From a checkpoint of a small segmentation model.
Model: arch unet, norm batchnorm, activation silu.
Training: soap at rate 0.0021, 17200 steps, held-out accuracy 99%.
Data: trained on rendered rooms with furniture, 145000 training examples, 60.7 epochs.
Rows from block 5, named by matrix and row number. Each number is 200 + 20 x the weight over its row's rms, rounded and kept within 0 to 999. All counts start at 0. After the name is the row's rms in percent of the matrix's.
# convs0: first 3x3 conv (model.decb.0.0.convs.0.weight, 192x384x3x3), inputs 273-285, a 3x3 kernel for each
convs0.32,097,206,195,167,204,226,218,194,186,223,197,212,180,196,184,152,212,188,205,209,180,186,232,234,200,215,154,247,203,195,193,160,189,219,180,181,249,217,213,199,210,205,222,177,184,208,200,191,191,200,199,201,157,135,174,186,196,186,215,204,209,215,158,202,225,195,190,211,159,215,191,174,232,150,197,185,222,212,200,186,212,213,217,188,190,178,181,169,192,212,222,187,204,227,210,222,224,232,207,225,186,175,204,195,199,219,167,164,237,184,163,199,197,219,207,186,224,188
convs0.33,099,190,193,209,199,217,203,210,212,198,195,188,195,207,178,228,193,208,185,160,218,197,255,163,178,187,185,219,165,174,197,193,218,195,191,187,195,189,201,188,234,178,193,200,230,205,178,176,184,206,168,183,173,187,188,217,255,265,199,165,247,236,204,209,188,181,181,200,203,187,219,183,184,202,223,203,230,235,204,184,222,202,152,196,212,222,181,202,208,173,183,182,224,190,207,190,225,210,223,162,231,224,222,191,190,174,213,220,180,182,210,169,218,157,208,203,208,167
convs0.34,099,214,173,191,209,191,201,186,203,187,204,225,187,194,220,208,197,179,194,180,217,210,220,205,237,221,212,214,226,189,176,178,232,198,202,189,212,217,191,216,180,199,206,206,198,187,200,204,197,201,193,164,203,183,172,183,227,218,176,171,163,223,181,211,211,189,204,185,198,196,228,174,203,195,196,212,202,174,209,198,205,203,192,214,189,202,185,221,158,198,166,199,183,210,214,183,186,165,234,186,235,211,194,190,219,185,196,203,159,223,210,212,161,212,208,168,235,241
convs0.35,098,203,189,203,201,197,229,206,219,200,203,234,204,171,166,198,182,234,172,236,172,202,205,199,218,178,190,195,191,222,209,176,191,214,201,189,204,239,203,218,209,194,203,183,236,199,224,192,188,178,162,199,178,203,195,219,212,197,182,178,184,195,214,224,222,203,195,192,188,229,215,165,202,217,207,211,199,203,169,227,175,209,195,187,245,178,200,189,192,184,229,196,203,223,197,200,229,217,229,186,194,230,198,226,159,190,182,196,219,215,185,203,187,186,190,193,201,176
convs0.36,098,221,201,195,197,216,166,222,220,201,196,204,187,163,171,190,177,192,218,196,227,197,240,168,195,204,198,217,164,200,193,203,183,224,218,221,191,201,223,181,228,190,169,201,204,217,187,203,231,192,159,214,227,192,175,194,168,155,204,156,224,206,203,218,226,216,174,201,196,187,192,205,222,208,200,244,154,183,188,201,173,172,169,192,201,174,181,209,189,235,228,187,207,218,157,192,192,201,218,208,212,195,180,210,187,214,226,181,194,197,201,206,189,164,197,190,162,178
convs0.37,099,173,191,172,220,229,187,219,196,198,192,233,200,215,193,201,198,183,197,202,199,180,233,181,193,183,208,189,250,231,188,186,203,207,199,204,176,196,157,219,184,234,197,259,215,215,204,195,206,174,217,188,212,208,189,194,220,215,204,193,194,176,183,186,215,193,177,213,208,179,191,211,190,181,209,217,201,183,222,200,205,210,229,202,175,230,192,225,190,201,200,228,189,218,202,206,226,203,197,179,176,205,221,220,153,175,175,210,195,179,196,217,205,209,213,178,218,212
convs0.38,096,230,199,206,184,155,185,200,211,210,219,208,171,191,216,207,216,231,195,223,199,177,207,208,192,183,187,233,212,188,205,188,214,212,225,212,193,164,224,203,217,215,211,203,202,190,191,210,210,183,180,226,171,178,215,194,223,186,184,222,203,221,221,214,176,177,195,190,186,220,237,182,196,205,230,151,187,196,227,232,187,178,210,209,201,205,141,240,194,247,191,203,221,182,205,198,190,177,212,223,236,224,181,192,166,208,188,180,240,188,223,209,247,189,228,178,183,196
convs0.39,099,185,210,204,192,212,212,182,200,223,180,188,228,188,159,162,221,193,205,192,203,189,179,190,184,186,184,224,211,221,204,205,165,198,219,217,187,186,249,216,265,168,230,225,205,209,191,216,205,216,188,185,141,142,147,201,185,186,188,190,194,210,211,220,214,197,193,192,195,218,210,194,177,173,211,215,233,156,208,182,222,184,199,186,171,227,203,158,241,201,220,194,199,214,196,207,200,193,211,235,189,228,242,169,167,218,229,216,230,207,200,197,147,204,155,208,237,189
convs0.40,101,202,214,179,202,189,228,195,212,186,209,208,203,191,192,178,179,224,244,183,218,217,189,156,163,185,214,173,212,202,206,215,167,205,187,206,212,185,186,224,165,210,207,184,232,208,217,208,207,209,204,194,189,215,174,184,213,204,183,169,228,243,229,144,184,177,212,193,162,195,186,257,205,211,221,194,202,185,223,201,179,205,207,217,213,204,237,196,227,163,183,173,202,167,202,186,188,199,203,205,201,184,201,201,196,173,195,228,191,204,213,204,177,212,173,245,142,211
convs0.41,098,212,201,188,208,192,203,172,193,195,202,210,184,175,176,242,206,194,211,188,216,176,203,227,203,233,145,224,207,227,189,194,170,202,206,202,197,235,199,195,236,202,232,199,183,211,199,207,197,182,194,196,192,210,223,200,191,197,198,209,188,206,176,204,200,228,222,231,189,151,206,189,227,264,194,206,193,234,188,218,221,211,190,225,194,204,234,168,246,203,231,213,196,208,213,201,219,157,148,149,206,205,174,180,212,194,217,220,199,198,224,200,203,196,243,217,181,238
convs0.42,104,229,200,210,208,201,179,206,216,211,213,178,203,206,195,193,176,197,191,202,213,221,240,177,159,198,186,221,205,195,205,223,138,232,197,225,195,192,199,218,219,221,218,239,186,200,208,202,173,199,168,213,145,201,178,207,176,197,203,196,193,159,237,174,175,201,218,186,191,240,200,162,195,197,226,191,247,155,187,185,213,214,227,253,199,180,183,150,209,224,226,194,205,195,199,167,190,196,222,185,191,151,164,188,197,179,221,195,219,208,205,187,161,249,198,164,220,170
convs0.43,098,187,175,244,220,184,188,211,253,207,195,178,165,219,172,211,212,229,182,214,188,175,172,213,199,202,177,247,196,234,218,214,207,179,162,183,214,224,241,192,203,197,173,187,205,167,238,186,181,211,203,186,205,168,182,202,196,213,189,202,213,181,188,183,210,147,214,204,198,183,206,196,233,187,214,194,230,158,303,208,196,213,180,189,200,183,217,227,220,174,197,190,203,175,197,184,177,211,222,240,207,185,177,178,213,165,173,206,223,205,185,174,189,172,251,199,205,218
convs0.44,099,222,217,180,208,201,220,177,222,209,181,185,226,215,198,212,227,219,189,213,171,190,241,191,188,200,225,215,214,213,164,187,155,202,191,174,213,205,209,196,204,209,201,197,196,202,210,209,205,189,152,201,212,185,172,212,169,178,182,202,200,199,227,192,187,173,204,207,214,196,182,239,175,211,215,212,206,227,197,195,166,183,207,204,223,188,245,217,248,171,161,242,164,200,155,219,202,202,160,193,203,203,177,173,202,243,206,206,168,214,184,191,187,205,203,214,181,225
convs0.45,102,192,180,209,225,243,181,195,192,193,200,203,176,172,224,209,226,220,200,195,190,169,230,217,241,219,181,212,167,215,221,203,228,183,167,219,212,220,213,213,188,265,231,160,177,186,219,211,193,154,224,204,172,202,200,233,208,210,172,230,177,219,187,177,157,217,181,217,197,192,189,211,190,202,192,188,221,176,220,183,191,188,182,211,195,191,220,193,194,205,184,201,247,201,203,174,213,189,209,209,256,199,197,196,195,199,204,187,201,181,199,230,188,190,192,180,192,184
convs0.46,096,187,227,180,202,202,184,198,187,229,197,189,162,236,157,229,184,221,200,219,249,230,197,187,202,194,204,192,186,228,196,186,202,217,178,173,232,217,200,207,188,185,217,201,193,200,199,185,217,182,160,192,198,177,213,193,172,213,184,205,190,221,185,204,206,187,218,195,219,204,198,155,204,208,217,182,218,192,193,180,183,218,185,206,242,194,193,196,196,220,278,253,188,204,183,230,215,182,200,158,194,217,220,225,194,199,245,202,184,187,197,225,217,214,189,192,198,153
convs0.47,102,221,183,228,196,216,207,220,182,198,193,200,193,211,222,230,182,159,216,170,219,232,195,232,197,182,189,240,224,176,205,193,205,183,208,207,226,215,210,209,202,190,227,230,206,208,204,214,200,200,203,229,193,242,193,193,194,214,224,217,210,219,179,206,194,222,184,187,165,169,176,182,196,209,217,228,180,183,180,228,260,226,162,197,229,163,176,221,227,215,172,214,193,167,203,181,244,205,190,199,192,203,203,190,183,161,199,219,157,201,203,213,198,181,225,190,179,201
convs0.48,102,223,193,203,186,213,251,228,220,207,207,191,193,170,190,222,207,230,167,182,201,193,199,202,209,207,259,228,169,204,241,191,202,217,200,235,188,232,185,232,203,185,207,174,184,195,174,181,206,196,173,199,175,182,196,234,170,178,239,217,175,217,223,226,226,203,207,194,218,195,201,197,197,252,212,200,195,222,192,220,214,219,214,187,207,202,199,207,185,161,193,161,224,207,225,198,198,173,182,254,214,224,212,239,181,206,201,177,194,195,222,178,183,197,164,207,225,245
convs0.49,100,232,186,220,171,208,223,194,205,161,194,190,178,201,216,206,180,195,209,236,186,184,207,194,203,187,186,192,228,223,190,220,161,167,168,222,221,217,184,197,197,215,213,200,188,195,233,214,207,209,225,197,199,183,199,208,181,194,185,227,189,192,210,187,196,208,193,170,202,206,216,177,186,165,212,162,206,186,235,204,181,193,241,213,169,183,182,205,206,181,198,202,221,189,211,188,235,188,184,208,190,213,199,205,207,208,214,187,218,187,217,165,200,172,218,204,210,200
convs0.50,098,211,202,194,220,171,189,178,194,240,183,168,197,202,220,222,188,204,210,215,216,203,200,175,198,184,180,244,201,218,215,183,191,192,217,188,172,209,204,218,204,196,201,213,166,206,182,203,220,220,185,207,191,168,150,207,177,187,190,218,205,217,173,181,220,193,183,201,186,210,200,198,212,216,183,204,227,144,197,214,169,177,195,194,191,217,200,207,204,216,219,170,219,220,210,184,184,194,186,198,199,171,172,200,194,194,213,219,175,222,173,193,191,191,167,202,179,186
convs0.51,097,231,207,176,221,187,185,197,193,216,181,187,187,207,197,206,207,236,189,199,208,227,220,209,180,203,217,253,222,204,197,191,213,170,214,201,203,241,219,186,170,179,196,180,187,173,168,182,209,217,152,189,208,182,198,188,244,205,174,179,190,216,209,204,225,210,175,176,171,239,183,201,230,211,232,181,217,186,180,178,182,224,231,198,168,216,214,243,189,187,221,211,176,218,197,216,189,218,164,231,179,229,204,205,187,213,174,232,202,214,213,202,184,190,209,244,180,183
convs0.52,098,197,211,195,174,211,217,217,203,204,199,168,229,230,229,239,210,227,193,194,172,190,188,219,241,171,211,226,178,229,215,226,211,205,179,221,225,199,215,208,176,204,167,197,173,192,195,174,203,200,211,176,158,188,169,234,261,173,223,216,190,175,172,191,191,231,197,198,208,197,192,174,228,195,208,211,216,189,168,210,206,229,176,224,213,179,219,201,221,210,208,187,201,196,211,220,170,178,186,162,232,169,213,202,154,197,199,203,213,204,208,203,205,205,195,162,234,203
convs0.53,101,208,208,215,199,191,176,198,249,209,182,212,185,196,217,251,198,172,196,195,233,189,220,208,195,219,200,196,174,189,197,206,158,184,176,210,202,201,219,222,234,181,152,211,166,205,212,200,202,210,198,190,214,204,201,181,200,168,204,217,204,242,218,179,178,169,187,190,192,229,157,211,238,198,224,209,195,220,177,204,203,204,188,175,222,163,191,165,238,192,193,219,169,218,192,204,233,214,190,140,211,215,158,204,203,191,218,163,202,216,193,222,199,203,196,156,222,218
convs0.54,102,178,228,201,203,232,217,211,225,166,155,208,221,212,183,231,198,224,184,193,224,200,200,217,214,210,204,203,204,209,198,188,176,202,226,145,204,207,195,208,193,211,205,207,223,219,201,200,195,203,197,195,193,185,190,217,177,165,211,192,204,199,184,218,185,224,211,222,211,240,224,218,231,206,192,223,190,211,218,188,199,180,183,204,175,197,221,181,198,202,205,171,205,204,230,185,196,193,192,192,210,184,194,204,165,205,219,201,185,218,218,177,241,167,190,187,181,210
convs0.55,095,222,199,197,176,154,183,195,161,220,225,185,215,191,198,206,227,184,199,214,184,185,192,189,199,223,194,211,202,180,173,184,201,216,201,200,199,231,187,178,210,184,208,216,178,182,207,204,214,179,184,203,173,192,193,197,199,211,228,232,187,187,199,204,213,237,181,202,223,214,177,185,192,214,169,226,243,205,197,190,222,192,201,239,191,205,186,227,176,153,187,209,200,204,224,242,195,214,188,201,195,222,187,216,180,184,174,199,188,194,166,165,207,197,213,172,174,236
convs0.56,098,172,230,226,190,184,187,206,194,188,187,208,210,192,177,193,226,179,203,196,213,193,243,187,198,235,240,179,208,239,147,198,187,197,207,201,212,182,193,230,187,197,169,201,244,174,166,199,194,167,225,201,185,205,201,165,217,212,222,152,198,186,178,216,194,216,197,184,180,177,204,197,214,253,197,195,238,225,203,200,177,221,220,200,214,198,199,156,188,221,178,189,180,188,215,194,180,180,203,180,205,199,192,213,156,180,204,225,188,185,209,212,179,194,204,211,218,208
convs0.57,097,193,205,197,181,204,211,189,176,175,168,199,185,202,218,230,200,179,165,220,181,220,220,196,162,158,187,216,201,160,222,152,190,208,192,181,198,201,182,174,197,217,221,219,236,182,165,200,202,167,170,174,184,186,228,195,204,196,185,216,184,211,193,206,223,210,203,189,227,200,197,186,174,190,194,258,221,213,207,186,160,177,211,212,165,179,200,192,226,193,182,204,187,178,183,205,214,213,208,161,192,232,191,203,208,192,209,195,228,201,216,207,160,184,189,176,215,173
convs0.58,103,198,229,224,190,232,182,177,189,231,181,192,212,225,212,198,180,219,196,208,200,204,214,189,206,186,182,236,208,219,209,204,121,212,161,246,235,210,237,187,206,181,170,208,200,219,211,222,202,192,193,201,191,183,200,195,189,191,212,181,192,234,178,234,204,160,210,165,217,197,224,194,198,206,205,209,205,198,231,196,207,203,165,187,216,204,140,218,206,200,211,180,207,215,181,210,217,209,192,173,191,255,185,169,227,193,179,184,157,207,234,212,187,157,187,198,228,197
convs0.59,098,170,203,213,207,216,177,202,209,237,204,190,155,211,208,187,208,177,186,201,191,214,190,208,183,202,195,198,189,205,226,224,223,217,211,187,155,178,199,216,193,229,177,176,226,175,205,214,200,210,209,179,211,206,189,230,170,205,218,179,199,208,240,176,221,209,215,206,194,215,214,216,223,212,223,224,199,211,224,212,197,200,202,178,213,204,213,200,227,187,201,183,187,206,167,212,203,179,202,192,215,224,178,195,203,205,220,186,191,201,218,219,208,193,197,246,163,172
convs0.60,100,192,185,197,198,182,213,194,175,240,177,179,192,186,222,238,212,206,214,200,177,232,197,194,184,200,227,192,214,198,219,179,180,207,176,219,217,202,192,232,151,234,274,189,177,165,212,206,218,180,187,187,197,194,199,193,199,197,234,176,212,236,190,169,209,220,204,208,176,202,220,181,220,209,192,159,189,205,180,214,219,191,184,220,194,231,175,185,180,189,219,189,199,201,225,186,239,200,180,187,214,207,214,221,203,199,248,133,205,196,201,192,170,181,209,194,227,188
convs0.61,102,188,200,157,224,215,214,209,196,204,204,160,206,171,175,174,202,228,198,223,189,195,198,170,184,218,206,219,210,176,204,239,210,213,192,184,229,202,167,194,224,238,187,161,158,194,203,228,211,217,164,235,181,192,208,215,176,193,200,222,188,206,202,210,233,212,207,247,212,184,196,240,211,196,194,193,194,224,167,166,184,237,194,185,169,201,214,231,178,209,202,183,216,248,179,227,148,165,185,204,177,207,180,191,203,210,218,198,224,185,204,191,167,238,203,185,261,196
convs0.62,104,193,196,205,203,241,173,183,200,216,163,220,229,215,180,185,222,204,200,168,177,195,159,256,211,217,205,155,209,198,175,165,181,193,223,186,215,205,200,206,190,210,184,204,179,207,219,184,195,181,224,192,185,176,183,191,213,187,202,197,201,188,213,203,233,195,178,232,176,197,218,196,186,216,186,183,201,201,183,175,212,196,192,193,193,222,208,187,203,196,203,193,196,213,202,192,196,207,224,204,192,182,186,204,219,203,179,196,231,207,216,216,176,196,188,198,178,206
convs0.63,098,190,203,208,224,192,247,215,203,174,214,209,205,164,180,192,230,155,191,194,193,199,204,232,195,206,193,232,235,184,223,168,212,178,167,171,200,196,221,229,214,197,172,155,185,193,202,190,194,210,158,217,187,156,200,186,208,186,201,188,202,182,233,188,198,227,174,205,199,197,173,234,179,206,227,195,185,217,185,221,207,218,157,223,177,223,247,186,206,182,217,213,224,223,213,206,189,188,182,231,202,207,177,171,253,263,175,224,195,206,189,224,186,192,203,180,252,173
convs0.64,100,202,193,203,193,194,216,168,177,205,194,189,231,216,214,202,231,216,159,190,189,201,205,243,189,207,195,229,205,221,209,215,208,199,189,227,193,183,178,226,201,216,171,158,188,228,185,182,224,223,156,231,197,198,181,220,214,183,184,231,201,178,199,170,213,181,199,237,196,164,201,190,208,230,179,190,182,224,236,169,275,219,184,190,218,187,188,172,175,252,191,162,217,195,227,188,209,237,208,183,208,188,208,218,185,196,176,216,205,193,218,183,193,207,205,195,190,215
convs0.65,101,188,180,171,178,212,183,165,197,208,240,227,228,189,195,222,168,197,228,183,208,214,207,188,226,199,217,191,208,210,242,185,201,190,222,202,187,177,208,195,177,195,207,209,151,181,192,207,201,194,185,165,198,186,220,190,141,210,219,159,181,241,184,211,230,189,237,179,173,232,226,186,215,191,168,219,244,222,176,229,181,210,214,176,224,201,198,191,221,199,202,195,210,249,196,212,168,188,185,215,198,173,220,188,196,228,206,191,212,213,200,195,197,204,207,238,216,205
convs0.66,095,208,152,182,229,181,170,191,194,159,243,250,179,195,216,212,190,180,194,213,221,181,195,181,233,198,206,212,217,195,219,224,169,225,201,220,212,188,212,192,186,245,204,218,188,182,202,201,196,194,176,154,194,204,191,187,176,159,223,200,164,213,209,202,192,225,231,198,202,160,200,189,193,202,205,220,179,218,198,197,190,179,224,229,189,212,230,199,201,193,198,181,183,193,200,226,181,208,183,193,199,199,222,151,209,203,198,165,183,179,200,205,222,198,210,146,239,210
convs0.67,096,195,212,202,192,244,207,188,162,204,218,194,210,161,179,175,221,213,193,182,252,174,212,214,200,180,175,169,227,167,193,199,195,159,174,168,211,210,200,194,204,237,204,229,201,179,209,200,220,160,171,169,222,201,203,199,206,189,168,176,216,190,219,206,205,206,191,197,199,198,201,184,178,198,205,185,182,200,224,204,191,201,219,227,225,168,229,214,207,210,176,225,148,210,215,199,173,183,166,221,202,225,201,167,188,228,198,177,217,218,216,177,203,179,198,193,221,192
convs0.68,097,167,173,198,167,167,211,207,195,193,250,204,243,191,207,188,195,204,229,221,192,188,205,208,237,212,186,207,215,205,208,189,202,204,201,215,220,266,157,172,203,256,245,194,208,212,219,188,174,217,188,222,198,171,191,202,250,219,229,181,191,177,208,211,170,232,245,202,168,174,190,202,181,207,234,203,234,218,191,208,188,211,207,181,194,187,196,201,184,203,194,222,187,190,191,188,197,209,226,213,194,203,183,193,183,152,182,206,252,166,207,176,164,202,176,203,158,214
convs0.69,096,186,180,186,166,207,180,224,228,204,224,198,175,193,191,194,212,191,192,196,168,213,200,191,192,218,240,216,193,206,174,248,180,210,162,238,191,220,189,211,207,202,193,213,215,216,223,216,224,189,163,201,191,169,198,196,201,220,198,192,185,231,210,196,201,200,204,217,218,221,192,188,178,217,186,197,208,200,189,194,185,207,204,206,171,193,186,185,174,184,223,189,184,201,216,203,229,228,229,197,225,232,182,173,220,184,190,176,193,178,212,196,184,190,210,213,224,223
convs0.70,100,197,200,213,214,193,189,184,175,218,206,182,218,204,176,208,197,209,206,221,235,217,185,198,218,207,175,176,195,190,198,206,173,174,194,198,203,213,236,199,201,211,187,215,196,197,172,187,184,180,174,210,183,201,191,180,195,201,203,194,208,189,190,206,216,191,232,211,188,151,224,178,235,212,178,202,209,215,205,212,203,246,202,245,200,209,182,177,194,200,184,204,221,212,192,221,191,213,182,201,222,207,213,190,186,196,216,192,218,203,228,188,196,193,158,210,221,194
convs0.71,101,199,230,215,218,209,200,195,240,203,226,179,197,221,190,203,233,170,185,183,220,218,217,236,200,180,208,185,206,229,161,203,194,181,174,207,177,188,194,207,186,189,164,189,184,173,215,185,202,223,170,176,209,196,193,184,189,217,176,218,170,199,195,247,192,132,194,204,237,201,178,195,180,224,196,228,182,216,208,195,267,208,204,218,227,212,225,177,203,193,236,229,204,191,238,185,220,221,221,217,210,203,227,211,212,164,221,187,204,203,209,186,229,170,216,227,165,208
convs0.72,101,203,198,196,209,197,211,166,183,201,203,168,216,194,226,198,197,194,191,193,210,190,168,184,189,201,188,191,180,189,212,236,214,207,198,207,211,219,220,214,205,185,183,185,171,186,214,148,218,212,190,191,169,211,182,218,174,202,220,222,216,202,229,193,212,219,177,207,206,216,200,182,195,202,201,175,206,170,202,199,198,215,172,201,176,221,200,192,211,241,215,190,196,187,191,187,196,189,181,188,198,235,219,221,218,229,191,172,185,175,189,184,190,204,237,147,219,208
convs0.73,099,194,185,178,194,214,219,236,202,217,196,234,203,201,217,169,192,235,166,178,192,198,190,191,211,207,183,209,224,185,204,218,177,179,189,221,162,192,199,200,198,252,223,240,190,216,197,217,213,195,196,198,218,211,234,216,195,183,183,192,171,190,182,207,185,196,183,180,199,194,188,266,204,213,193,193,190,207,247,205,182,194,199,192,206,156,191,202,216,182,188,211,184,211,200,226,227,245,146,144,197,203,199,185,184,209,203,246,164,178,235,206,216,195,194,193,141,186
convs0.74,099,216,223,193,197,196,179,247,220,210,198,209,242,188,199,187,219,174,179,179,172,196,207,250,217,223,216,186,203,237,169,209,178,178,190,138,202,181,177,227,189,232,178,186,203,200,207,221,196,196,225,201,183,182,188,210,233,176,217,206,198,177,199,200,188,220,250,191,160,206,235,244,203,199,201,198,183,198,182,196,177,227,189,191,225,222,186,163,187,179,196,213,204,199,202,220,201,211,172,218,225,205,187,203,208,235,200,198,156,172,191,175,189,209,195,231,211,242
convs0.75,098,214,217,203,216,158,185,203,190,217,199,182,185,217,211,233,202,226,216,216,173,219,196,233,186,208,184,189,201,187,191,186,179,209,212,198,220,215,203,206,204,168,215,175,203,204,239,184,188,187,188,188,240,168,209,230,209,215,159,205,201,209,182,231,207,194,213,219,215,169,197,210,192,163,197,198,205,194,199,173,243,209,192,201,200,205,178,166,184,195,202,188,199,203,197,213,204,205,219,249,197,246,219,206,216,191,196,200,228,197,180,227,210,196,168,182,243,213
convs0.76,101,248,175,215,162,202,192,205,230,159,192,204,181,192,201,213,173,204,196,219,207,206,170,240,221,229,177,237,193,213,209,201,212,193,193,197,181,213,216,213,197,244,191,174,176,221,213,190,180,187,210,192,179,200,209,193,190,196,191,210,162,212,219,212,196,207,169,179,166,207,176,227,202,180,219,213,238,186,275,245,235,163,204,191,230,226,200,205,211,199,200,179,189,224,197,173,186,222,143,192,213,189,206,197,155,202,209,209,215,204,199,228,186,212,148,174,192,203
convs0.77,101,193,216,184,227,172,215,200,220,192,181,202,220,215,204,195,247,191,190,198,215,196,208,172,218,205,191,216,204,179,208,209,227,199,173,197,215,206,228,192,199,202,207,196,147,204,175,167,212,197,206,188,176,220,193,217,179,178,207,216,204,183,219,190,204,197,204,166,202,229,210,189,192,193,195,216,192,201,228,197,223,205,225,176,237,205,241,183,213,212,185,260,220,220,223,228,203,223,177,281,216,191,178,220,184,201,213,178,247,172,178,189,221,212,181,212,182,223
convs0.78,100,198,204,194,236,164,216,178,220,181,212,174,209,214,192,248,186,171,223,177,224,192,191,227,208,202,201,194,268,221,167,176,180,183,191,210,206,228,177,179,224,175,206,210,220,155,215,165,187,209,191,198,211,193,188,194,166,174,192,176,188,187,201,205,184,210,219,232,198,193,175,196,257,166,217,189,195,207,171,181,191,257,242,169,207,206,225,195,213,191,196,231,193,200,165,211,199,189,227,211,224,223,204,252,170,240,239,219,162,193,190,213,224,183,179,223,196,206
convs0.79,103,161,186,221,193,195,202,188,204,204,173,191,215,183,176,213,193,208,196,209,223,194,230,218,185,190,214,196,175,191,183,187,176,245,205,220,166,245,177,197,199,201,169,161,173,239,186,195,199,198,173,191,202,215,190,177,216,212,228,220,169,225,193,201,210,181,181,200,211,202,198,190,178,224,196,215,224,179,205,169,225,208,159,222,199,239,182,179,207,201,229,201,169,191,228,233,185,227,235,171,203,189,228,191,228,200,227,210,182,162,223,200,173,219,205,199,198,189
convs0.80,095,205,194,194,228,184,185,144,158,174,161,189,184,202,187,185,209,239,173,224,186,212,188,167,223,193,270,223,211,203,184,193,187,196,213,199,203,202,214,221,212,210,205,252,236,193,189,207,211,200,182,188,207,218,172,204,175,179,189,204,200,237,185,213,201,191,215,218,178,203,214,157,187,203,221,217,194,163,226,194,239,200,195,206,220,178,180,218,187,211,185,188,226,198,188,217,174,208,165,167,209,164,186,211,182,242,221,199,219,182,200,223,198,189,208,216,181,168
convs0.81,099,219,211,191,211,226,224,188,232,195,227,217,202,185,223,208,202,165,176,228,182,240,190,180,213,200,245,207,205,179,212,202,219,205,202,211,185,211,209,244,219,208,164,214,200,208,205,200,213,201,194,215,195,179,210,189,192,190,204,194,221,203,212,174,154,226,192,192,195,164,215,161,189,211,216,205,201,184,200,201,219,189,210,189,208,194,255,202,198,194,180,196,211,210,214,214,199,164,230,234,212,204,242,214,181,233,183,215,199,234,188,176,185,239,209,212,146,194
convs0.82,101,229,199,216,168,245,200,206,207,202,191,177,203,185,211,194,221,161,182,207,227,189,206,233,195,163,190,199,214,241,221,174,224,189,228,183,213,183,226,221,228,209,211,220,192,226,193,198,203,218,211,188,189,182,183,229,223,205,170,201,171,227,214,194,238,223,208,222,162,184,211,202,213,208,189,201,202,207,181,184,223,193,216,199,198,194,183,224,183,190,197,202,222,208,193,175,191,223,202,202,198,220,207,191,169,212,198,203,206,218,173,191,230,173,222,209,187,169
convs0.83,100,182,191,186,250,205,227,184,198,184,190,238,188,210,213,212,194,195,164,165,198,190,173,189,207,184,215,282,211,230,179,248,195,209,206,201,190,187,231,182,181,218,183,212,218,198,201,205,201,240,190,203,209,198,198,225,189,189,213,180,189,218,191,162,213,181,212,177,222,188,199,206,202,180,179,191,189,184,219,213,198,216,181,194,200,217,195,190,173,181,197,194,185,221,187,198,167,221,160,204,167,202,237,236,177,179,205,214,192,164,215,208,194,173,187,189,184,212
convs0.84,096,203,205,179,203,218,226,222,208,216,216,198,188,195,237,205,216,215,175,226,188,251,187,178,192,210,208,237,196,200,204,204,220,212,197,206,202,207,202,176,207,215,199,209,237,221,191,188,172,205,147,200,185,190,191,221,235,203,178,148,181,214,184,211,213,186,202,189,191,181,181,184,230,199,202,236,226,188,245,162,193,180,193,203,199,194,233,223,180,188,231,214,183,183,209,189,200,189,217,219,192,220,219,183,200,205,190,196,186,197,210,233,190,214,189,205,211,207
convs0.85,100,195,203,192,215,198,189,191,228,229,201,223,156,189,212,218,245,196,225,202,207,215,209,202,197,216,210,172,217,173,203,186,163,181,178,200,209,212,230,196,234,172,199,216,197,212,148,190,163,207,176,190,194,152,177,182,192,169,242,188,185,242,248,181,186,168,183,205,210,192,207,185,213,172,169,188,205,205,230,210,226,220,206,180,218,199,198,196,198,183,195,216,202,217,231,213,217,167,270,186,239,191,246,210,185,260,210,163,153,213,191,196,163,222,167,171,209,226
convs0.86,099,174,191,223,217,165,234,205,164,180,202,202,227,244,202,217,179,222,244,165,215,185,215,181,199,211,192,233,199,190,221,192,205,175,215,199,194,189,235,172,167,200,182,244,226,229,190,197,196,209,139,208,201,199,204,181,211,162,209,149,200,171,226,149,221,181,182,190,175,209,204,212,192,214,207,193,241,270,237,162,204,198,206,209,231,199,215,221,208,183,211,217,244,197,165,176,234,199,201,190,213,219,193,214,207,213,201,156,168,190,193,211,179,213,178,197,213,209
convs0.87,097,205,176,185,207,201,200,163,202,209,208,187,187,194,172,154,190,228,225,195,225,183,224,156,184,252,232,190,184,207,203,193,223,189,191,209,217,180,198,210,208,206,212,201,206,200,204,190,200,185,214,201,174,231,179,224,216,210,183,200,188,212,185,154,200,174,224,202,179,186,168,188,226,214,194,188,210,190,233,197,220,210,206,193,200,232,197,244,200,208,215,193,242,201,236,208,210,193,214,259,202,197,230,213,191,216,213,194,197,200,180,197,213,228,174,187,207,196
convs0.88,099,188,177,196,169,207,206,215,216,206,191,163,197,223,200,177,180,188,189,211,211,195,179,192,187,224,244,204,200,168,203,206,201,241,179,219,212,189,219,157,179,209,236,199,190,177,190,187,215,221,189,172,196,191,201,210,225,220,223,197,162,187,159,165,223,193,194,186,201,233,192,215,214,228,144,227,200,172,242,219,215,190,189,226,196,194,216,237,180,194,192,185,163,182,198,215,185,253,208,195,187,209,182,223,193,239,216,193,195,174,184,177,201,233,208,168,187,194
convs0.89,102,218,186,225,203,175,171,231,187,221,229,175,211,199,249,170,215,179,166,187,235,191,219,221,194,166,191,173,196,183,208,210,188,199,176,197,207,209,185,201,205,190,212,191,216,152,220,172,201,178,208,218,209,177,203,213,160,210,187,194,189,190,216,206,211,198,188,185,189,213,188,171,198,183,190,224,208,200,188,179,177,182,191,203,229,179,216,171,246,203,190,202,215,202,180,235,224,198,211,190,203,216,190,208,225,224,212,192,188,219,204,197,196,183,222,191,200,204
convs0.90,100,194,208,190,160,211,202,234,202,203,194,221,176,232,184,222,177,246,214,201,214,201,184,225,234,194,220,177,214,216,199,172,201,188,238,270,197,209,186,220,195,244,199,220,226,195,203,199,202,178,194,195,218,164,222,234,177,197,193,186,202,210,219,212,215,214,160,195,219,216,203,207,189,180,179,166,182,234,211,229,194,178,208,213,223,193,206,216,188,228,229,217,208,232,198,207,217,187,204,218,254,178,205,212,174,230,189,201,200,198,178,225,185,232,143,227,184,200